A small segmentation model, trained from scratch.
Training: muon at rate 0.039, 19200 steps, batches of 64, held-out accuracy 99%.
Rows from block 8 of a small segmentation model, named by matrix and row number. Each number is 128 + 32 x the weight over its row's rms, rounded and kept within 0 to 255. All counts start at 0. Numbers have three digits each.
After each channel's rows are labels from the 100 images, of 14976, where the channel reaches its highest value: "strongest on" is what is common among them. Only what is clearly more common there than usual is listed. The data: drawn branching plants.
# convs0: first 3x3 conv (model.decb.0.0.convs.0.weight, 128x256x3x3, each kernel summed), inputs 128-255

convs0.36:098121141136059164054198209131049122130115145165063090159122045094130155128114148122102126142118133127083136058055104181058177132169072097158076084085216150107148107120038163106122125130099138041206091156133186047153105188166094063110148150062080123109144070128168106102088091100085072114147128134095108105066073133119094062129160124133127112140166119135115157125106152150046093069092
strongest on: bare

convs0.30:144003069102091132108113055148130104155065093155056083062118187103115135165122121189091185071154139125149121170109128087181111198141074115108109126098142052038083000142144123108074090107145145121175078174083112048135109134077097122078089083126103094161098091062128095182084101132085150129095129074106133033128133204052173113120162083108094173189140074152129083157120141136153138139129
strongest on: drooping

convs0.119:098174096160128147179145066150178158117150107080113128162117112052174102137161122103079135132092089103190086185105199131049070171053109123185083103105138094110067072106078062117167126162128158096060133187129058088130126125078129146126175178038103132037185176151105130086121106174154150091169087196116104121153155094170026064156120062134132092157102089208170130174088178145139089137162
strongest on: bare; narrow

convs0.103:111070082131145109145099174111157171093143112114142195108150189093121119149159063145118155184152083086109153101135070153207076091215057107103166161121156168219057146152078255100147109174122103125205086141087091174090090094107188162123044169111142128100131204196159133123094093137149172149070096150103151163135071064128121171135145115151147142168085161209138093140137105159150146113185
strongest on: two-way forks; thick trunk; wide

convs0.126:140134130150067105153125051135110109140066140138088100101149028174205097097091132144157107118098124086096184152102154155078105100140122045110170100084136123132156067114074090115146134136128158133127100130160151124114132160129152130120079187058081205061182088110100148074042119104142101096171177154099058073088107112194035048149073159087098120124070093093084148069087102117133123125183
strongest on: thick trunk

convs0.101:118155181208090098119176121106143132106059171137153114175098111101126159142107103130155113084124101140073097000153048103041089168135064101093156147106168151072120126186044240109090162083105121092155122115166062121066134120073127105175140103125173214088122124186057130104098143068107131121177106132096175120127142106184036121114129212121138123082102080130118079151166071182158123162088
strongest on: two-way forks; wide

convs0.57:116122091192096136121152116107132137058080080123071073109117149158139193116173070090145022156185152159101143124134090111131116094125164159119118136170130170135130069107122136114206110115145116127124155089214121065169147169127157095125157130125111000126106030146140125114150174144153156161159065125175175098124138129108175090113120159095113086155131166110111163089141137073041172167000
strongest on: two-way forks; thick trunk; wide

convs0.28:186134081168142149164149218171101160068165067155165138065159215110089150184086098072130106176079124108170102077162082147111036116099126187106133155129142159102101152132088054111106114114180080148142149087162111185136068071076126107100141100110085037124157055169130157168145148098096125139114161136113214078080083120128180121081134094138111161169075185125083152103101206153151077062091
strongest on: autumn leaves

convs0.59:126038083169113148162114108063141146144179111092140135051137170156124144127121188175135188141119055119153044109064063084080146160115051127098159139127170179000068174094120117090083135123069141137112196114116203220089084122109141100115140127139157081030167078102147143180150142125110067149142165123129123144154044148131059134105118116139119195060116101162150058108107145085115063095119
strongest on: wide; bare

convs0.106:181168104073083089106105086174179082065236073096123088143120137119115139072078102154091164152114079085099098103109113145137124086133136118165119095144147160130163111119152083068076128086129210155150095141085116138075130095067077157182053091056136109136133240100114070109136198167165104037135172103109111086051085124119050098173109181166139141087154119097090163083140071092167070059075
strongest on: two-way forks; wide; autumn leaves

convs0.31:144076217100112107069150157136115140086160115096108125059109053127028077085090101074129130245065115130148096141137124219170112063130116088170119134125078134153104130140089107107162129156125136186140069081151126094148119108160083179092062091147125064087054098084219121174075069093121099097162115082095116099097146135180122148145141165187169140122145186112137160098075218166082162087095
strongest on: leaning right

convs0.43:137057084118145164077064084132144163162108102129124097109141104089086087100099075159118120137135103146141178133128087132169105054154141129166126144073143143082103204077097081145113145160135236175108083152101114073172014090132085123074108067095124158139113061101159149184126055106129202141120076169126112172119109106167202206134210106155164127147144051143135120135150079116124147093133
strongest on: leaning right

convs0.104:120082172111156130172211120116088241098165160106071174103122133194141178093141083119098154100116119078141146048083213127077140077165121108079170122137130057192101114149108136141098137113190089077157031146082100067160176088000131122112148156063077120102105091083125117108109158143116128165127149079089152162163153109105149093150114121124146137182194061171035122101051205124126097077122
strongest on: narrow

convs0.53:079201134124137119116120063095188103140150154142142153209065080004178156167146141129122075111097103190128157184215163098115069151126132106189090129097101091118144095154118089149130109160152183098121122120110087157121073144000087166138118125087136223099145121171057144128094182144161108122133077175048166079124054140130139088146108099107066100141128093080101109111059122087104124136168
strongest on: drooping

convs0.92:174107104115091108130084108148139107154109125149166094089133111083136154149133147165129038149132123162132090139109089052087135119169182132138200133141108170083071058053125167100128128140106159114119179158110118069119120096167123058139119105074131042144191072073193223102178136118125143136081193155133144099076136115156175107109130069119067175104158075106120142112154095121125130155036
strongest on: narrow; green leaves

convs0.99:198066127140104113129107123137185146120067103079085109115105054182142125139070109113048142093087151104131190103091090118110094152145124133082122122037166115055149091057112023131079091098113121090106092148179126122124121125032107128143155089123145033133087000119110107109069123088102135088199154165034102129120007114100145090083151109126065132161142067172127183100076134134113045118163
strongest on: leaning left

convs0.18:112115083118120071077145055049147136098206080137063079184135158206093123127170084052097105126109179104092135128114102128099148038129101121136134142133030029192148147113096070137111127145109133069131067180138131074184140129148089115150175107080150123113183085124082126149136053168102158181135161134137162119125151140114121109119090085114153119099124060105191135142115152064129085096108
strongest on: autumn leaves; narrow

convs0.114:131130112109118161112082115105111080140073119165075143169116061174117085091083147152129103164098090213143100120100100128132094098151129035103077160087135116097108138123144197111046146168167098097075071105092074011100129135154108111146022160156165142169122094080177148104105083152108111131154148103170127074133055128194092170085107005076106119098132086059106185164187099171112122225174
strongest on: three-way forks; wide

convs0.8:141048135100128164164136148178122194138090110180182136108080085082058098099162125146144116139087129110230148074112152155153141099159147122134093125066151141081108159111098015139132142118189137110111108085148080090130140169134133146131123140138124178129075068063110163079067040073102129156073159086101115138108194082149111124205103123128112051147127099123068131183107150118165087021195
strongest on: thick trunk; two-way forks; narrow

convs0.11:162119099112082051123089065107169101148121109133132082105133139105123125128124120092144039166117081157107116085146153178138113183118159176178055106097139115086113094149125069121131110109143161085099120087110079132136044088120167089100077198164107066190149092190127108104122149115130148131141117141157187051068139150110171111118088104104109126053098059053133131050087128151063129166090
strongest on: three-way forks; wide

convs0.70:078134198045124121092099058048144133033202154125082155109080235085023119111105121036092145113070147116155122121133071133054146066108184080099116115107123077109129118088049242113098147099102143083115054135122079083134094156099109086095086116125121069100101000080184105060104162119094117138147135114074097150153117064130114085100089176153161143116126117104096134148114099119068129130137
strongest on: white flowers; night

convs0.85:159105089116168125099175146162093194111167058161077195123165230119196150143082199175192191184147127165056127000107079158173107076166098090124176168118170135153106149105100189124094129110109068112118125145145112186133170105171148048161154124155152108156145141125159133152070139159134147144092111135169165169139089079158051171083136190128154191085110225146100102067066150138166131160162
strongest on: drooping

convs0.2:104120066111106063082093144115082130087114069114218081098071070051137175092092167141115119130095070113152123091087083145097047128064113122117158052120162106141134140126077026074027107128111205105126100069115124197098127176152082121116144081090142197124126152114107145111130151135097085090115099141117213102068087100075123087111138134145052078078100151124089114116066111113142064133101
strongest on: two-way forks; wide; autumn leaves

convs0.50:054133151161098149114189134116097111095148111044099119063177066139084153092159135097117102146153136087140133096159117166029082155078107097058102098111077116152135147124122049049164068096122129107093064093168107137160132113045039112134210103082102090100159107112100101099204113117058162174150137097079155148129164130110113122156097105079151100140174132132150139133099120110099096122117
strongest on: autumn leaves; wide

convs0.3:161133175174100124141147088109139087151124159169067084100080077140149089091113127149157081139070109101073101119114113141095096225129063095049114160123080138147141080114119087139138133102156179074123151132179149120149139180057207143114135162164188126151145099108137146167064115004085121105156036217101114105111070124104015130209089133118090136039080077093084166138079184100150062101134
strongest on: spreading

convs0.4:158141064135105069137085064080108153119196098152238147092089075078106077110144091165098099145123110115203103087114130143139164187127133106100063090139123062081078136149097000106099134102093214177159092129134134255104114157175106094131122115110122089118147152086126138119134065130164154120119028086176229134087153174142096135175119100171107108156063199096144120160110161146166072137202
strongest on: white flowers

convs0.82:097088102162100078146181117151104061091104109125057044099068162138138128071133057139107060082076080114134131147077095086075122133155067097076086107063077095162083123156080086102099066150157174081105074127104133067113142109038115133175142126129089070136182122092123117063104102132147108119169167116098115090168152074167034119154104139156127111041138082180094161051105115103090175209168
strongest on: thick trunk; drooping; autumn leaves

convs0.81:115104200120060177122071093144076126146124132114130123000088141186121158097110143086140119151083103127064137145119081131156154109102099074083104105147126094112156147149113253114092169193134097114181138093095147056122158199102160149176149121111127051155133000079141120081141143088116106157088160148101103122076186122080097140181130183135160100068110143070163123140167152083173191154058
strongest on: bare; thick trunk

convs0.42:126080201150170118187142101106253110082117148126079133098136161070065179121113102072103104161094057146128152210160125114078095237138084164098110136130067111101134099162150147095153121166126186127143137166146143087146112126031134065102092139123094121122120102114127100134132079093149159122175075132105116112084050168104100145062127084047184137125101071164129120111192072147130150111040
strongest on: two-way forks; wide

convs0.105:117159109116122206185077104111154208138079142101053184237152079169137129233130085076064105093130128103207109104095060102110113147088133059135127082156106146161127155131137134156104087131130135145079090147144122066110039071126098160104186170134084094098047115143151090107154142053105140182173149134074127149170135137135101115148065115127185127185164082144111082153141148223088041101100
strongest on: green leaves

convs0.29:177123115123144062091118123126202124106086098108055124120075064141182067110118088100078104134064077114138156097109111140136173125054120147113114117150116164090130191128141125109114176106184167101054040124114155026158201151106122151112159123137119047222171186038128082149074165169103076064070105092135112127147081119058140083141084100111135114126098043124154132107140090216134104089164
strongest on: three-way forks; spreading

convs0.54:139178139161078103157087140088178112126076087121160096116042013134103073123099140122067118122052064187172123157114153154061166255111130096114044107130148133064092133098043118121121092122156096131129129187123139180068099214160107108099105073164122121107111113100136100113072070155103077159158060115108059072105083122091059135138144152175084100128125088122111088122128142172177061140116
strongest on: spreading

convs0.15:139152166150164171141070029138145101138127129208131124183102060120187122102077078149079111165042055156172125096091121142133084102149110169077145097115117082084113127075077066195102094121111154161089142077138164112061092205090146172078103142153141165069133172052078137111083141029119137114049077111106111003142060138133143062121142128176077096154105078075138130103074151222143010121141
strongest on: spreading

convs0.71:119117099093139130068000033096087118113114142166138160102084160083125151117090051101138098171144167170123153115151094131144133088134192067150116138130139080120169112103170134093126114130135227171143199121111179074133081173098064139187112112096190135161080075126086139149126027116164149106090104158157070121114169180139123176113148184105149154184106080058146099205180058065118144136123
strongest on: three-way forks; leaning right

convs0.65:150130080112093099100143077159143070112090113148086118153099081174151160105159051161104129051097108183177065171123079125060087121127181071112087149153112130150108066131093064135161075054175157099125135124127083038065150132116105100077090087097112138078177108133073157051086106182130151154116159152122086112135122125164118105071132103128078137103113065049180102075113147107124077168141
strongest on: two-way forks; thick trunk

convs0.83:062169157159075149179066143106079146131110098153182129123144199130164200091105068161090158151104082075127150135155168153160119118090054165165119083141148147142109103141035039151120179129058123086142026062115084104089120117101159182167131157106114115099142039058163135132134064123152118138235060183114094151116191072057117094120157161192027105136093096191123132135109134134085094129042
strongest on: two-way forks; drooping; green leaves

convs0.52:128100110088158062143171152141177081107118090194128172105081161104124164100137110038107180151142153150143130178088150134181216097179082121117113204105108063146093133094117084137139182098119110088155065080130162108180103079028085059087147130076051148108130065073112132138135103117086108092070147082104109074018055129172070094111133076128066209114139073142117111168113136080122019099093
strongest on: leaning left; thick trunk

convs0.89:086110118105136106155204180146075068155134124081073067093106146160128157110088180095112039157119137077208099089152128148112142063114056091059115144110156077106141050129174073180183083048139140098179093055139110159088141154077155129072064149119131088131118094136130130172098131155120133177099076084154181105076152133111071122121129176154089108109114120111112154103151224127091136046172
strongest on: wide

convs0.113:089130116148103096101084125088094148175062162110150079084101203141114136102074101049083179092151100117164085103123058146072082077051113080135117110115127068121145186095174111094059127113149142120178133113118140077044096073125111108139152072097110094133174113077134098151173104123108176131106106152099176090089122078105132148059113066073073108093073161099171143130128063163099167133167
strongest on: wide

convs0.93:109095130138116065144123109115176133121188142136167127119206078180118140109135165140069147096116143095111118147112189105045112019128087113111184104091118100192075135089116125112054107178101113126094000137123141125110119018051117057149162148086106084071159152069176175102147106110093137114113171131078127101132040110118195132141067097110156162135149044089111071085033127059116075084108
strongest on: narrow

convs0.62:075243070111119172144122077146145128065167076145199099146127169091181149143081102082136159121107147113222116095128128129063090135119132104120080164104105165143129088155046063190056084142079099094101095087087122198152101163147153163119146105104106110139101124066127103118109180031125144103087129149106180083091243102060220108108139134147108116093066112121152133178096118129170230142178
strongest on: red berries; leaning left

convs0.86:117057134129108091106098160097181154062153153142093130159170105227119231119143178063100194127117171058146107091109178112082116140091152107191109105082137093123160064034081202142133177085144195110085137150168112082155132198072127023070109136122085095103172156179133114114079120116096028090165117078101073138249104097108150124098156106098000127114157167103092139052062123105099160122137
strongest on: autumn leaves

convs0.75:106093067161116088109105136110172140163104155105213106110140135109207150109146138093087066116119095153125136145084052125169099201108161057148113083031134107104128124128119147074182121134098159154184146124072148191143150124103153131126127074110114028129113255160110160140101104102095143172133125139119085174173089138217089140103066110154216133113075077036145109152165103109187128115000
strongest on: red berries; thick trunk

convs0.102:169078083151156136084193186153128166096094070140130079089147157112147109113106117162057129138194165083194161127135133112231083120153161152142044157041175077091106106126142057114128094061157117145127068097164055052169112152022113138064069089113106168161096056091098095096109016116172181110122122132118079097078106156102158143086137064154139115180120111132058132107098125125122049104161
strongest on: spreading

convs0.63:078156092079198108153091104087139188123164107118097148162134131214176120156138080165063102146090080137176094184124086164075138077200143125130105129169108090144143130122111080116122061194097144091101097187074181098117086135014116195111126126153113102135126133076140157087101093112108106121072163162113063088117133075085144116169047137167125146184154078129096122092124155135112029125105
strongest on: spreading

convs0.97:130102126139085126135171063155086134140102139152109110038067213172129102095087045171107117112085088107144100101095141135017070113055010142117133055171173041118111152108069049110081110134102104000151031073069171094148105209115090146072136120118115225103141114108098147121142156134117054112105140091106196095058094136104088100095090128152162117083064147084153144081155101138148101089234
strongest on: white flowers

convs0.26:157127083186146108120103089225137142062164040094093162143122118140169206095185000128195075096126161166166092175119113111214112122146089134142157100144092134108124053108080182149146087118151197160149109104153144107109163142084178142104126235131121100110085134052080117129008154117164117102079131065133071117162127113146135058137164167156149076157052070188107114132106177145084143115157
strongest on: leaning left

convs0.60:116081113120107139142127127088123173135108123125083175068166028117140088160213090205159133190089131083141149145084153154159118149149112045140148134135110142041134169141128000111077145095105143167095148178108174066078087137208133054175153169087084096115196126096106108170206057139116120109158124117163046106196126100110158149073127125068120073079144149080143105065153123072124128175034
strongest on: two-way forks; night

convs0.90:099099177086184090087137139102073106183077142151086107119131077126091095110106082164096135097147135070155105153156125139095139064190086091129111094105131059108103116185112085101116102133100106151127096169110082043112136084051098116135092074113115114057140167176105172101136083146129143144119085192051075111183077164144030096109106118176082073217152061099114159124064089174095078059113
strongest on: two-way forks; wide; spreading

convs0.12:164158106097115172164131135091167102062187126121132101168101153114000101113154103135143147107069093134115128079134069128127152136144079255100132112202146149055114137118255172172165125096118078099143157143136116122134125121131154144169144156170133167127255150167141157130097157109117091123166084126145185132145067075120127134094115117146089121108131159124133114133118125136162071091255
strongest on: autumn leaves

convs0.48:106042059107136113103142182157179160102110149048094175136152067149135110114133159178114150134125109052189062120068126139099126130097195121127144113118134083054142175131088104128124140073116186115089105092181104125024064125119072093111087093132141154067138144101092110076150085132112131063095126135091111140153079163110139184187131132127140137105114149128137097134119083076123008109136
strongest on: red berries

convs0.73:116136090108114134179121190114198151108123151077142075075153170166160135090128127087129093122140163055094165135139109131099135188154133181082046084043013185160158112108136131123090163104146127142132188101109164053191148112088102120141151140105121068165098000071067130147155086155148118205149156126109130062103181150150072129110113110180121086155126105128158160130118129131193156144210
strongest on: autumn leaves

convs0.58:103181134059173115113125136121167104072150169089086088161056173094179122144148086128133152109176149103132104051130124115119118085147149141129139157052134162202107158156073230136095187105155186161109106153119095045132114158122118069120096072122114106096112176168132171134059126107131131121190087150100149176229113099081134155068135166116000124169093107177141139097077137137162135105099
strongest on: leaning left

convs0.100:152067133124143109125141160141206134069156100175216153000092097100058146086121109084145063106128119162098111129107107104168166206152134096102089126136117091108162121127071034124129151086112116136158141113081171244137073096111151086095075134158174043165178064160106113066143125150156177093106093157124154128030203135135074092188161172182150083113086074091084175136154081138141100152033
strongest on: autumn leaves

convs0.98:115173210107103102133170043178125092156127255140092060200113171109118153098115082090116121119113086141124100023115130139135155038129133052164047145141109157144154083101155106113091078169168133156176106078142161059086116092071169098176099116173152186138138103084157164082088122119123121131137183081150180143125082113147122105058091178156105151092076075074105179070091088165000205120238
strongest on: autumn leaves; night

convs0.45:082197087159140090052140159079081101089099101135174129131120150170075141120151015155137064139152158130133129196125100124134111097143130137123122158123140082194122065071089075107126179101178161099152115134108124049126129138119102151121095070189104185174078105117120117160136142124144153106121152158153112139084255111142119115072136123095125110137124050000092140114147116168198178157192
strongest on: three-way forks; thick trunk; leaning left

convs0.109:161163193079122113154197098142059098067163136117071141105065008166129166103121138091075073164032054166124084111066102153087108119093204115125124088137065115068140116104101125060144087162125208112132116140100111021141083143120082105103121101114121045103114051103091101088155115163066094115132125082111070122091136061125096167126107126088148155087119064078154122065126164127107126089114
strongest on: leaning right; bare